From a checkpoint of a small image classifier: depths [3, 3, 3].
Rows from block 2 of a small image classifier, named by matrix and row number. Rows with one number belong to one channel. Each number is 128 + 24 x the weight over its row's rms, rounded and kept within 0 to 255. All counts start at 0. After the name is the row's rms in percent of the matrix's.
After each channel's rows are labels from the 100 images, of 14976, where the channel reaches its highest value: "patch colour" is the nearest of a few named colours to the mean colour under the peak. Only what is clearly more common there than usual is listed. The data: simulated fluorescence microscopy of cells. In brackets: how many of the 100.
# convs1: grouped (8 groups) 3x3 conv (model.blocks.2.convs.1.weight, 128x16x3x3), inputs within the group 0-15, a 3x3 kernel for each
# convs2: expand pointwise conv (model.blocks.2.convs.2.weight, 256x128x1x1, transposed), outputs 0-255

convs1.37 079 [119 129 120 124 113 109 113 109 114 102 126 135 125 145 158 133 156 181 104 134 151 116 139 133 131 142 113 141 115 136 159 109 122 175 138 117 127 109 122 159 116 112 166 136 127 112 160 168 113 130 134 124 130 116 143 145 117 127 123 117 107 115 122 116 132 117 140 148 169 108 153 182 153 111 117 165 112 109 155 117 122  85 166 168  95 167 191 115 158 188 114 126 134 150 143 160 157 166 187 130 123 120 124 118 102 122 113 106 115 135 159 115 121 130 121 124 118 104 130 127 127 155 163 137 177 195 185 122 118 173 100 107 169 122 123 110 133 113 130 154 166 108 149 184]
convs2.37 086 [138  94 147 144 108 130 141  97  90 114 143 123 117 104 150 136 152  94 114 101  93 109 146 143 141 107 149 164 145  65 124  85  96  98 122 122 112 113  93  94 140 148 114 123  97 114 145 132 147 113 112  88 134 141 169 146 125  93 158 103 118 103 137 117 113 140 149 117 111 149  96 153 114 110 118 104 131 103 119 142 102 173 137 166 134  98 135 131 112 113 128 113 143 119 153  99  61 113 102 128 136 132  92  99  98  73 116 125  94 118 109 117 133  74 132 116 137 131 123 136 138 141 118 112 129 140 113 124 103 163 134 156  90  84  87 101 137 150 101 123 113 109  93 104 118 141 110 136  83 100 149 115 128 115 152 105 103 133 110 135 110 105 141 100 113 116 114  73 176 134 116 143 143 135  93 126  90 104 110  94 103 102 100 160 106 145 152 118 151 103 135 122  65 158 140 101 116  90 141 140 108 101 144  87 107 115 101 151  88 109  94 151 101 164 118 145 117  92 148 138  86 121 127  96  89 123 125 105  86 116 152 139  99 142  88  86 118 131 109 154  83 163  89 134 162 135  92 133 118 139 128 102 144 157  93 120]
patch colour: blue (71)

convs1.1 098 [ 86 100  85 121 151 132 109 129 126  89 121 139  77 125 136  77 114 135 127  93  84 145 125 105 160 132 108 119 117  91 150 136 100 177 128  84 108  86 121 125 118 114 172 139 121 126 102  74 147 144 138 145 161 171 116 124 137  71  96 109  87  92 105  99  98 114 127 109 109 169 125 107 110  88 101 151 126 102 183 134  89 141 124 149 110 122 154 110 123 149 117 110  76 163 129  91 174 135  91 101  96 111 136 118 120 181 131 101 115 126 131 115 127 141 112 122 137 112 114 128 117 134 136 119 127 152 105 125 146 103 116 142 105 115 145 114 116 124 115 114 126 110 120 132]
convs2.1 064 [156 145  99 107 149 148 111 153 152 112 136 167 146 149 102 142  73 110  94 145 165 138  93 126  99 134  83 138 138 117 121 136 141 130 136 106 144 141 153 122 129  88 143 167 127 137  91 105 107 124 152 149 103 146 198 133 139 187  75 138 158 148 134  99 150  86 131 103 116  78 156 128 151 128 100 129 118 171  93 106 141 106  99 137 114 104 120 168 127 169 158 129 101  98 140 109 126 159 134 124 109 131  98 147 119 170 135 147 112 130 159 137 107 127 127 134 121 159  93 109 104 102 134 160 139 130 187 147 152 127 171 137 145 103 138 122 118 128 118 158 151 128 140 157 147 122 142  94 163 115  85 136 136 127 107 123 187 143 119 113 137 166 116 145 117 131 127 122  81  97 171  96  87 131 153  85 122 126 146 120 114 184 131 143 128 112 100 121  80 148  87 121 112 108  80 145 141 131  98  91 112 123 111 123 114 148 152 100 109 118 109 129 140 124 133 108 133 134  83 134 146 140 125 176 114 140 136 135  86 150  83 108 156 133 144 129 154  88 122 130 113  89 132  75  91 128 121 146 142 145 148 112 127 121 133 167]
patch colour: blue (53)

convs1.43 062 [121 141 133 119 127 133 119 105 105 185 131  78 158 120  91 145 112  66 163 139 120 150 137 111 130 135 111 129 113 126 101 114 128 103  86 110 122 119 110 117 109 127 113  91 119 148 110  90 145 110 122 124 112 105 114 155 147 108 133 137 113 123 129 156 148 120 138 128  93 134 105  75  99 132 145 106 128 147 116 127 133 179 127  97 126 115  92  97  92  88 177 121  72 148 110  70 124  94  56 135 139 146 136 129 143 131 125 125 164 126  98 155 124 116 137 129  96 177 139  97 161 118  93 148 114  72 108 147 139 111 139 136 105 127 142 149 149 115 144 141 106 115 125  79]
convs2.43 057 [163 134  97  80 153 102 116 139 118 141 122  96 142 154 121 130 139 132 129 139 134 134 106 136  92  98  72  82  91 104 151 135 148 173 161 118 157 136 143 147 115 113 144 112 116 170 134 166 113 128 171 120 117  94 121 138 102 138 114 147 113 159 117 131 126  97 122 113 125  89 142 104 175 110 127 104 121 166 152  89 135  84  91  56 103 123  90  75  95 144 160 160  89 136 163 131 105 127 135 150  95 101 144 107 112 146 166 147 149 157 151  98 131 115 149 169 129 127 135 108  88 101 127 188 117 126 127 127 151 115  89 110 133 114 129 118 109 139 120 125 111 144 119 130 117 119 115 124 116 147 108 162 111 167  99 143 122 158 141  94 109 124 131 140 130 117 140 168  94 130 156 129  65 119 150 134 103 148 137 124 161 167 150  85 148 144  93 105  87 128 115 130  95 128  94 159 101 108 110 127 110 150 111 153 158 123 127  97 151 126 109 102 145 121 116 128 147 130  84 124 117 119 127 146 124 103 115 142 151 139 135 116 197 114 108 152 138  95  84  87 156  90 131 121 107 135 146 153 141 125 124 134  93  72 116 142]
patch colour: green (42); brown (29)

convs1.21 107 [147 139 116 116 120 121  81  98  92 141 132 134 121 120 133 116 108 124 107 123 159 100 112 131  79  81  67 111 115  99 114 124 106 127 131 109 118 155 201  86 104 166  85  67 113 115 137 159  93 101 155  99  91 134 114 139 158 100 114 141  91  86  91 140 144 148 127 118 151 117 104 122 139 141 115 125 122 115 123 115 118 118 144 161  98 111 150 117 104 137 123 123 135  99 115 126  83  91  85 127 132 140 117 129 153 102 108 133 163 161 145 120 110 133 110  96 104 130 157 164 115 120 146 120 108 132 100 132 173  96 115 152  81  80  99 147 123 115 133 130 113 114 127 110]
convs2.21 099 [135  94 156 118 149 104 117  70 106 145 154 126 122 115 116 120 163 113 143 125  96 140 132 160 119 100 175 165 113 118 131 101 133 139 127 137 123 103 106 121 119 134  87 115 127 129 153 140 137 133 130  65 109 175 157 167 123  86 150 127 130 113 153 132 133 156 135 122 136 142 122 162 140  70 126 108 128 130 151 158 138 159  95 143 124 140 142 140  75 129 126 147 141 137 157  95 110 115 108 129 108 130 156  84 151  80 107 102 164 114 125 139 137 108 134 147 151 134 128 129 113 122 134 139 102 134  91 132  87 130 137 137 107 115 135  92 191 125 103 127  90 135  93  21 122 113 117 147 113 144 138 124 102 140 135 119  74 125 144 121 100 119 148 104 149 116 116 154 157 173 132 112 111 141  74 150 116 127 141 116 130  93 124 114 137 148 157 114 116  97 151 129  91 182 135 107  79 104 152 157 137 122 154 144 145 150  88 148  96  85  75 123 112 140 120 165 133 102 134 156  98 136 132  77 123 148 113 112  88 130 137 128 131 104 106 107 117  87 130 163 121 138  75 148 117 144 150 148  98 123 136 113 128 168 115 126]
patch colour: brown (29); green (27)

convs1.39 092 [127 141 152 100 112 117 103 106 116 160 143 115 148 114  74 109  83  42 149 117  85 132 126  93 145 134 112 128 142 139  88 115 132  89 106 124 126 137 136 111 124 129  90 109 124 141 130 136 133 139 118 107 110  96 142 148 146 136 130 118 125 116 112 150 157 134 159 144 113 132 107  68 121 143 141 121 143 146 122 144 137 154 127  93 135 120  92 126 100  82 148 127 108 127 104  77  95  83  69 115 125 141 121 119 126 127 127 125 148 131 104 146 127 100 134 129 102 158 141 117 145 115  78 104  81  54 128 152 133 129 138 132 126 142 128 172 157 134 169 143 104 138 108  72]
convs2.39 066 [141 139 121  65 158 100 108 138 105 149 133  88 131 130  75 128 109 159 144 151 106 113 135 140  72 105 117  73  93 108 144 124  99 143 156 135 132 163 133 144 107  68 137 124 112 137 141 127  89 142 146 120  73  91  93 125 120 126 114 155 154 151 101 132 132 112 108 123 136  97 132 126 152 109 158 125 102 136 143  91 127 109  94  76  94 120  86 118 133 166 150 140 111 142  99 178 124 147 133 124  86 150 142 137 133 119 165 129 156 150 153 101 127 115 104 136 136 154 160  94  59  79 137 137 109 123 134 127 121 130  67  99 163 113 141 112 129 123 151 141 135 134 124 125 109 118 139 110 126 135  71 154  68 131 118 141 145 149 150  83 115 155  96 161  93 137 121 148  91 128 142 107  73 145 129 129 108 147 139 105 168 147 131 107 150 103 128 137  74 134 108 139 102 131  95 130 109 110 111 149 163 145 130 159 156 107 149 119 146 134 160 100 139 105 142 120 143 108  95 139 121 160 107 148 132 147  90 133 143 147 103  86 141 107 110 138 145 135 146 139 158  84 127 116 118 144 131 141 132 116 113 146  85  96  97 150]
patch colour: green (38)

convs1.30 103 [ 93  89  90 131 124 127 151 151 133 101 104  94 111 120 104 149 148 109  90  83  89 128 127 133 143 158 175 135 137 133 142 139 132 131 117 130  59  71  83 115 110 101 144 152 151  90 115 121 110 113  98 127 134 123  88  87  77 133 132 128 161 181 183 115 103  95 116 116  99 137 141 115 116 106 107 128 136 138 151 149 131 107 117 113 118 122 107 126 147 129  78  98  97 128 127 121 143 136 146  93 111 130 103 113 112 118 123 111  69  63  88 118 135 133 153 161 130 114 108  92 111 115  98 137 144 125 103 102 111 127 124 121 154 166 148 114 120 118 141 143 130 143 143 119]
convs2.30 092 [115 152  97 108 110 165 119 172 130 129 110 127 147 128 106 112  71 117 119  95 186 129  94  65 115 131  61 125 151 137  97 114 107 112 108 123 119 128 115 112 121 108 155 161 139 113  82  96 112 118 100 179 110 142 163  94 132 165  72 130 120 136  99 102 131  97 121 106 157  86 126 108  81 161 118 129 114 108  97  86 118  94 119 164 115 110 122 169 142 131 123 132 124 109  99 151 131 107 146 148 139 117 107 183 138 176 124 128  78 115 104 140  95 124 119 152 141 141 131 130 117 111 140 118 153 101 166 113 140 134 165 132 135 124 109 129  94 100  91 137 166 107 148 171 140 128 165 101 118 118 103 134 140 104 119 126 194 104 107 123 167 147  87 127 122 105 153 109  94  97 152  99 124 145 141 110 148 145 132 117  93 147 112 156 110 109  95 137 106 146 107 120 127  87  87 133 147 148 118  88  66 142 117 112  92 115 165  98 133 148 110 130 116 119 147 109 100 135 111 116 139 142 142 142 144 135 115 122 134 136  82 117  88 164 149 143 146 124 119 113 130  94 158 109  97 129  94 114 102 136 143 140 119 112 133 116]
patch colour: green (37); brown (36)

convs1.60 144 [123 111 100 124 112 101 124 103  97 115 145 149  88 128 140  81 125 127 116 115 111 107 110  96 107 104  99 117 119 131  98 112 112  87  92 116 131 135 129 126 133 128 121 125 128 122 133 116 133 144 131 121 139 126  77  90  93 119 139 152 119 149 147  76  61  49 134 128 116 127 121 126 114 107 108 106 104  81 112  94  76 121 112  99 121 118  95 115 101  84 108 115 122  98 104  92 100  99  95 113 138 138  92 123 131  86 114 113  95  73  76 127 123 127 131 112 123 113 123 124 101 111 126  84 101  96 114 116 125 119 123 126 127 128 132 121 102 104 111 102  73 123 101  85]
convs2.60 161 [142 122  99  65 125 112  64 143 138 124 138 148 119 133  67 133 112 129 115 124 114 129 116 108  62 146  97 119 106 114 101 128 134 122 114 139 125 119 150 125  98  69 118 141 119 115 109  93  89 135 125 125  60 128 145 122 149 151  88 120 124 120 122  89 128 110  90 134 114  66 149 128 133 147 118 148  72 144 116  89 124  88  83 133 116 117  87 122 151 130 148 121 117 108 116 122 130 136 137 116  82 136 117 146 136 131 135 116 107 140 112 133 107 126 111 109 112 152 114  82  54  62 124 120 125 107 123 123 139 126 121  77 142 124 125 153 110  93 126 120 140 128 152 148 137  89 134  86 151 115  69 121  97 128 100 142 140 111 126  61 142 139  87 122 125 134 133 121  89 112 114  69  79 136 115 112 119 130 123 110 126 127 134 106 117  83 103 145  66 106  89 125 125 122 114 130 147 129  87 114 125 129 111 133 127 143 121 133 130 128 127 113 112 105 127 116 114 145  85 124 147 137 110 133 129 139  87 152 127 121  84  84 142 108 138 138 140 113 115 117 121  77 130  90  89 118 114 122 110  94 112 112  77  90 133 114]
patch colour: purple (34); green (29)

convs1.104 106 [159 165  92 141 121  87 110  78 108 133 127 159 123 139 144 128 134 124 162 185  98 153 123  70 123  87  99 136 148 158 120 133 116 107 111  91 164 172 106 146 118  86 113  71 103 123 119 132 134 140 124 141 148 118 156 172  85 144 119  84 117  84 116 132 141 142 136 134 128 134 134 132 154 165  91 135 125  92 109  89 125 109 115 124 114 141 139 118 130 125 146 165 108 156 109  81 143 102 116 160 170  96 137 113  74 109  75 104 107 108 104 108 108 128 107 118 134 108 111 138 109 114 138 113 132 130 108 122 133 127 148 132 129 147 118 158 165 107 147 117  94 140 103 106]
convs2.104 104 [126 145 114 113 140 100 136 118  89 155 105  91 186 123 126 150 101 144 152 125 120 134  75 169 129 125 140 130 134  97 181 101 130 140 160 129 145 136 110 106 112 124 122 107 135 163 131 158 119 127 132 110 119  94  95 113 103 113 171 148 139 163 106 167 115 135 130 105 123 137 109 107 103  94 140  71 113 130 159 173 122 118  44  84 107 111 119 153  80 136 106 145 126 189 139 109 107 121 110 120 118  92 146 119 142  93 128 152 149 131 160  85 135 101 124 154 112  94 125 132 121 110 167 163 134 126 162 120 119 132 133 122 121  63 128  69 100 170 125 142 139 118 135 120  98 142 118 134 113 160 120 158 104 122 122 136 127 172 146 124  86 109 145 129 114 157 124 136  98 159 143 177  63 135 159 163  99 120 124  98 130 143 122 130 167 146 127 102 123 128 125 130 100 116  92 121  88  98 146 134 137 147 113 132 121 111 127 107 137 104 112 104 112 124 144 124 157 114 109 122 102 122 114 146 107 127 118 101 138 159 126 143 143 140  95 109 140  64 112 145 144 129 110 156  88 181 126 146 155 137 104 160 108 128  80 141]
patch colour: blue (85)

convs1.54 105 [107 133 146 100 123 140 100 119 138 132 129 122 156 112 104 170 126 123 144 139 113 110 156 162 119 161 185 102  94 105 119 131 136 131 133 127 153 152 112 164 118 100 148 126 112 165 159 134 162 107  92 168 128 108 168 145 121 125 104  69 143 106  76 126 133 132 121 116  96 122 117  99 113 123 140  96 118 156  89 101 164 117 137 144  95 127 143  81 110 154 125 122  84 116 162 179 121 166 212 121 120 116 160 113 111 173 139 137 110 130 132 110 138 119 113 134 106 112 117 114 145 121  97 168 144 124 133 137 131 124 128 110 125 119 102 103 121 138  90 120 160  84 110 175]
convs2.54 108 [160 127 160 150 131 141 147 103 117 139 131 153 147 114 139 134 124 129 134 136 156 121 141 158 142  86 143 152 131 107 149 116 108 125 144 142 144 128  95 133 150 165 121 135 158 159 186 168 160 146 138 122 154 136 132 140 144 110 156 132 158 131 147 156 122 177 156 121 154 146  85 150 132  85 150 105 169 114 137 168 135 142 107 141 160 134 162 162  94 152 147 110 170 131 118 138  99 130 116 111 149 135 143 105 123  77 127 136 130 123 146 111 155 104 174 140 148 177 150 166 143 147 168 144 154 157 128 162 116 144 161 145 134 107 132  99 134 163  91 150 113 148 117  81 114 148 106 159 107 144 151 155 157 116 147 132 111 156 142 148  93 131 151 149  98 139 115 122 163 110 145 156 139 134 133 180 115 126 124 113 145 122 132 141 141 175 177 114 156 130 174 140 112 142 145  89  68 102 181 168 125 130 159 152 141 112 114 143  97 115 108 146 114 156 120 153 160 100 160 121  87 142 157 114 133 133 160 109 104 140 163 152 123 162 101 113 136 125 139 151 101 162 108 170 143 159 111 170 164 155 156 145 146 149  79 165]
patch colour: blue (55)

convs1.27 121 [115 135 170 129 138 173 146 160 173 140 152 157 129 127 147 128 148 156 147 136 137 144 139 156 154 149 143 131 143 143 138 147 142 141 145 148 174 164 153 155 143 141 162 145 120 169 164 174 150 151 148 141 131 132 141 147 162 135 142 166 155 150 152 147 148 161 133 134 154 133 137 157 140 146 166 137 138 158 136 141 163 159 165 175 140 137 149 134 127 142 138 137 137 139 131 146 152 146 148 151 152 136 166 148 138 160 137 116 115 135 157 115 128 157 132 144 175 161 170 193 132 146 167 135 144 177 172 168 164 162 155 156 166 154 147 127 137 153 137 145 149 141 152 160]
convs2.27 166 [136 108 144 111 112 114 102  80 118 105 164 165  92  92 110 117 142  84 125 112 105 124 148  86 117 107 112 141  98 126  92 105 123 103  71 131 109  88 119 101 118 116 105 117 106  95 127 124 129 103 117  99 102 162 153 163 141 111  89 106 110 102 160  88 104 138 110 108 101 108 121 162  91  97  85 114 122 102 120 124 115 115 100 130 127 108 123 115  89 101 171  88 154  59 141  96 114  99  93  91 102 123 128 103 123  94 119 127 133 111 111 129 134 113 145 105 121 134  88 121 104  99 116  88 114 133 111 133 106 102 127 109 104 109 122 114 138  96  92 109  78 130 119  77 114 103  96 129 106 101 106  86 105 126 123 121  89  98 121 102 102 115 125  93 118 102 100 126 134 122  98  92 105  89  98 129 119 111  98 123 125  78 117  99 105 121 131 102 109  84 134 122 102 151 132 112  98 119 129 151 102 104 146 131 119 145 103 165  99  96  92 126 114 125  74 152  94 122 123 144 101  90 127  89 122  91 110 120 104 100 119 112 112 112 107 108  89  89 106 145 101 104 116 116 113 112 114 150  95 112 135  89 107 130 113 120]
patch colour: blue (95)

convs1.24 138 [ 86 122 142  91 116 147  91 122 127 102 122 135 102 125 143  92 130 132 114  65  51 148 127 135 116 108 110 117 119 138 121 122 122 130 124 126 184 131 127 169 117 102 148  92  82 150 122 149 130 117 126 118  92 123  96  76  81 112 125 137 112 106 101 109 112 142  99 117 144  94 111 137 103 135 146  93 123 147  94 131 151 136 122 123 124 123 126 107 113 130 103  64  70 130 130 147 108 111 117 135 133 142 132 113 113 149 118 111  82 114 127 105 125 145  96 121 134 110 103 129  90 101 137  76  96 138 153 105 108 134 114  99 132  85  77  86 117 142  89 127 145  98 136 150]
convs2.24 161 [169 119 144  72 147 102  81 127 144 135 152 171 113 127  61 109 115 109 139 145 132 138 129 116  69 144 128 156  67 132 115 138 133 144 107 138 143  99 130 145 100  83  97 130 132 123 149 126 110 159 133 127  72 158 181 163 169 121  98 127 135 127 139 115 126 145  83 137 144  87 128 148 139 116 135 137  92 121 131 116 134 117  59 139 117 143 107 155 117 147 178 126 148  97 126 139 145 138 148 142  71 155 132 124 133 129 112 114 152 110 127 138 115 136 111 149 141 156 122 112  67  60 152 116 103 119  92 143 107  71 156 111 149 135 150 137 142  80 100 141 116 136 153 105 135  76 132 123 131 144  86 107  80 148 112 128 128 100 130  82 130 138 121 147 154 143 132 132 132 140 129  81  97 155  84 148 134 131 126 133 141 122 131 103 139 102 144 153  80  87 122 146 140 132 140 110 141 136 122 148 127 136 148 134 139 118  98 140 119 120 147 118 134 107 116 151  99 150 108 170 133 142 129 104 140 143  86 132 107 130 110  95 116 100 142 142 145  96 144 148 112  74 134 125 105 121 157 142  85  85 116 123  81 142 141 157]
patch colour: brown (57)

convs1.7 153 [ 46  91  98  90 142 150  79 138 142  97 130 150  88 132 153  96 133 158 133 122 104 131 124 111 144 117 104 135 133 120 130 122 115 123 117  95 126 110 121 125 120 105 121  69  76  79  46  36 139 130 123 153 143 141 108 126 159  97 119 140  72 103 135 134 119 134 123 118 102 115  78  80 147 132 120 130 113 105 130  85  68 105 108 119 119 130 128 121 120 143 129 135 109 131 125  97 126 119  94 138 127 126 126 117  97 120  77  70 109 116 129 114 122 130 123 126 146 113 111 114 127 130 134 134 131 142 110 118 122 124 127 130 117 130 143 116 121 127 119 126 132 128 127 150]
convs2.7 138 [161 108 106  62 135  92  77 134 148 127 149 165 112 131  67 124 117 118 127 129 103 142 125 113  67 144 109 119  94 124 110 133 138 128 112 144 138 112 154 149 101  62 111 136 119 117 118 106  89 137 143 127  66 147 150 134 155 152  85 122 132 122 125  96 129 116  83 141 122  69 153 140 153 140 121 140  79 152 137 109 128  97  75 130 103 130  86 119 146 137 153 129 123 102 125 122 135 134 130 116  82 135 132 140 137 132 138 118 116 132 119 139 112 134 117 112 112 163 113  77  57  57 121 119 109 119 114 130 149 117 131  90 147 141 138 155 113  81 118 123 137 142 164 137 141  84 132  95 152 126  69 118  82 129 106 153 129 110 130  75 141 153 100 118 135 142 139 142  94 125 110  74  81 130 114 127 123 130 132 113 143 127 131 103 124  95 112 140  66  96  87 135 123 123 116 134 145 131 103 133 134 134 122 144 135 156 111 133 117 130 130 115 117 108 130 120 113 149  91 132 148 137 104 121 135 137  82 142 109 118  86  86 154 103 133 145 140 103 121 122 106  75 129 108 104 115 127 139 107  88 113 108  72  98 134 130]
patch colour: purple (31); brown (27)

convs1.117 139 [172 118 111 172 128 114 164 114 110 156 108  91 160 129 101 157 111  85 177 118 120 162 136 136 146 112 112  84 120 152  92 135 155  91 129 171 147 104 104 154 122 110 145 113 100 180 120 130 168 133 127 169 111 110  93 130 151  91 140 161  87 136 172 179 125 120 177 131 113 152 102 100 146 113 111 153 127 119 145 114 102 104 112 121 102 103 114 119 123 134  88 113 151  96 128 156  96 119 162 151 115 109 163 125 109 163 114  98 130  95 112 140 116 116 152 102  99 106 123 133  90 112 119  99 117 135 154 103 110 152 118 103 151 102  82 127 113 114 131 119 124 130 120 128]
convs2.117 144 [131 114 136  98 152  95  99 103 153 146 138 151 101 126  81 119 166 114 144 138 110 161 114 101 109 154 129 156  68 156 130 134 168 150 119 137 156 109 153 133  85 101  87  88 102 127 114 104 115 139 126 125  91 148 180 154 124 128 102 142 131 139 129 135 138 120  82 137 125 102 146 113 130 131 105 145  86 144 121 119 136 138  76 143 108 136 110 129 109 111 145 143 115 108 163  94 159 123 135 168  87 128 125 116 138 156 106 115 143 128 134 146 106 146  95 161 129 107 112 114  88  88  96 128  98 112  72 134 107  77 136 133 123 138 135 136 162  67 108 143 116 120 142 102 152  70 140 116 147 166 113 112  75 155 110 136  89  94 126  91 148 124 125 136 166 115 128 142 126 144 116  95 115  97  82 106 153 131 138 146 119 124 108  91 135  93 105 151  92  86 120 120 148 127 138 132 149 150  92 102 109 139 123 106 122 152 109 102 128 102 108 105 151  91 137 120  88 155 116 146 139 141 106 106 145 147  82 117 121 138 116  87 146  95 143 138 120  98 122 125 130  85 132  92 114 116 165 103  74  85 105 114  96 153 175 140]
patch colour: green (35); brown (29)

convs1.32 087 [116 113 123 121 111 107 113 112 115 170 157 139 133 126 119 120 110 103 139  90  81 124 107 105 113  88  99 141 139 126 101 122 120  76  93 100 138 142 132  99 125 126  83 111 119 139 131 106 152 143 131 123  97  73 129 129 133 126 109 120 122 109 124 163 169 155 146 133 100 134  88  63 118 144 129 102 142 134  74 119 123 175 145 121 146 144 114 110  90  64 164 156 134 113 123 106  91  88  76 101 106 115 121 102 106 121 118 120 140 107  97 125 122 121 114 107 100 169 155 149 132 124 116 119 112  94 123 142 124 106 154 145  81 130 131 172 169 158 149 138 119 146 110  91]
convs2.32 066 [143 130 134  73 140  78  83 132 131 139 145  92 141 117  66 130 104 131 155 144  86 139 110 147  67 129 153 107 105  92 146 130 127 163 146 152 124 126 157 139 108  68 123 119 113 124 139 123  86 132 142  95  62 135 131 156 148 120 131 143 133 142 108 142 122 125  96 143 128 112 143 127 169 116 157 119  90 152 158 117 129 126  46 106  84 133  78  97 113 171 137 147 105 126 122 140 123 126 139 137  80 109 139 103 143 123 137 113 167 139 142 140 140 142  91 153 136 116 163  96  68  59 116 131 105  99 120 139 124 115  96  95 153 125 132 130 139 107 125 114 124 135 119 109 135  93 119 107 130 138  91 137  68 159 115 142 134 126 152  81 121 117 118 176 130 149 125 152 121 152 144 100  80 155 112 128 121 139 134 128 138 130 117  99 156 100 133 149  66 114 128 141 109 144 116 116 134 113 110 136 153 131 134 147 147 117 104 135 120 116 148 106 106 102 120 137 150 134  84 154 118 142 106 132 134 144  88 140 117 130 116 108 152  84 141 142 159 100 115 140 127  79 107 122  96 141 117 147  87  89 103 135  75 138 116 133]
patch colour: green (53)

convs1.80 093 [148  99 134 164  83 150 173 141 149 207 138 130 161 101 121 134 120  89 172 115 152 184  84 152 174 149 162 175 130 171 171  91 135 165 126 130 125 114 109 134 111 110 156 120 101 163 137 163 172  87 136 163 130 138 121 103  99 163 112 111 163 145 124 163 120 148 163  84 145 181 128 124 135 118 115 122 122 113 126 128 114 190 136 137 150  94 127 146 126 124 101 120 125 107 123 151  97 124 156 133 121 125 130 126 125 124 127 116 176 132 126 142  92 107 139 128 106 130 134 119 126 130 122 116 127 125 165 135 146 153  91 132 162 123 122 129 144 141 123 110 117 119 125 120]
convs2.80 112 [141 134 161 135 120 170 134 134  92 112 141 166 131 115 138 134 121 124  92 125 171  94 155 141 152 105 115 152 134 115 135 108 114  89 104 110 111 117 115 106 158 143 139 151 180 152 167 171 164 113 129 124 143 156 153 147 158 108 124 115 152 136 148 144 110 161 147 104 183 147 112 152 105  99 135  96 168 106  93 151 117 147 116 169 172 126 146 162 123 176 144 103 191  95 125 143 106 144 118 106 137 150 105 131  95 117 112 166  97 118 156 101 162 106 152 110 149 176 131 142 133 140 166 152 157 155 172 154 136 139 177 136 134 106 108 108 112 125  77 147 114 147 121 119  97 132 105 173 101 108 152 133 160 120 142 113 145 105  93 139 102 130 162 150 117 155 120  99 157  84 155 139 125 133 166 147 113 107 106 117 121 124 113 145 126 158 160 100 150 137 180 137 112 117 150 109  87 115 142 151 104 137 165 127 134 137 129 135  99 113 146 153 111 155 101 145 139  91 163 142  96 142 159 159 108 125 163 113  96 169 162 157 114 163 124 119 154 114 159 166  93 133 125 146 148 125 112 152 118 150 151 160 153 138 126 153]
patch colour: blue (79)

convs1.114 177 [149  99  99 152 119 111 160 113 110 130  99  81 149 123  97 145 112  90 162 111 108 155 121 124 144 102 121  85 117 152  60 113 150  70 125 160 135 101  97 145 113 106 148 115 109 157 105 118 159 115 113 166 104 105  91 128 151  77 128 152  76 126 161 157 110 115 166 127 116 158 100 108 130  96 101 140 113 108 149 114 108 116 116 125 108 111 117 122 122 131  96 113 147  83 107 138  83 105 140 133  96 106 150 116 103 152 107 100 114  80 109 129  90  90 143  93  79 114 128 135 100 117 123 106 119 137 138  99 102 149 122 101 154 115  92 120 120 121 127 128 127 124 118 136]
convs2.114 210 [146 125 122  72 147 103  75 132 141 128 151 161 112 123  59 116 131 105 128 131 120 141 116  98  74 147 110 140  65 134 107 136 143 137 103 145 147  99 146 134  97  71  98 125 119 117 116  95  94 137 125 127  75 149 173 155 149 135  82 127 127 120 134 105 132 117  83 135 117  70 136 129 124 134 115 143  83 135 116 101 130 108  79 146 112 132  93 136 130 127 152 125 111  88 139 127 145 133 143 141  71 136 118 135 126 136 105 114 131 117 127 137 104 137 101 140 126 137 120 100  69  72 120 122 115 110 105 135 115  81 135 109 135 134 139 135 142  76 102 141 126 127 158 136 150  74 135 102 148 136  71 110  84 146 108 130 133  88 130  79 150 140  99 135 150 127 134 127 107 133 126  75  93 125 102 121 132 130 133 131 127 132 127  98 123  84 107 156  70  93 100 131 139 127 118 120 151 138  98 116 111 128 123 124 126 138 118 118 114 120 124 102 137  85 128 120  93 143  94 144 132 134 118 119 133 140  88 130 110 122  87  77 134  97 142 132 135  91 127 126 109  62 142 100 104 109 155 127  85  93 113 112  75 123 151 141]
patch colour: green (33); brown (31)

convs1.71 096 [149 192 233 123  96 139 138 123 157 142 153 166 135 109 136 148 128 174 145 136 124 124 119 119 126 121 116 118 144 172 105  98 130 128 119 108 128 119 113 131 134 116 126 138 113 131 161 178 129 109 145 145 126 175 125 160 172 126 112 144 143 145 207 136 134 135 107 120 147 113 115 143 151 144 123 122 125 103 122 122 112 142 173 148 109 136 157  98 105 183 131 127 125 122 129 120 116 129 113 131 156 179 132 112 132 142 125 158 111 117 117 126 138 126 123 137 122 134 159 173 122 112 141 134 121 174 132 163 168 117 124 144 116 111 144 129 161 142 122 135 160 128 127 215]
convs2.71 107 [147 132 167 150 128 161 145 129  96  99 139 168 126 112 144 139 110 144  96 132 139 102 159 101 155 100 162 150 132 118 127 117 114 112 105 106 105  99  81 110 156 160 124 161 131 125 184 158 150 143 129 103 151 140 149 144 133 117 130 119 129 144 148 132 121 162 150 101 152 148 115 136  85 101 155  83 154  93 135 146 118 164 134 153 168 106 140 159  91 144 136 102 165 121 131 140 112 136 135 130 143 177 126 109 106 113 118 139 110 116 137 128 162 117 138 132 171 146 131 164 141 153 160 126 168 148 148 139 105 130 178 141 130 115 119  97 137  96  89 133 102 124  96 115 119 130 116 183  97 124 150 121 170 134 155 129 140  74 122 159  99 130 151 142 127 129 137 102 183 140 141 124 142 141 136 169  91 118 120 118 132 118 107 141 132 145 173 102 153 122 177 128  80 126 158  87 111 117 173 160 141 127 155 117 118  94 138 147 128 119 156 146 142 145 102 148 110  94 166 173 103 143 164 130 116 140 180 100 121 143 157 151  90 154 104 103 144 119 166 163 123 152 123 163 164 114 141 156  59 146 155 140 158 153 109 127]
patch colour: blue (51)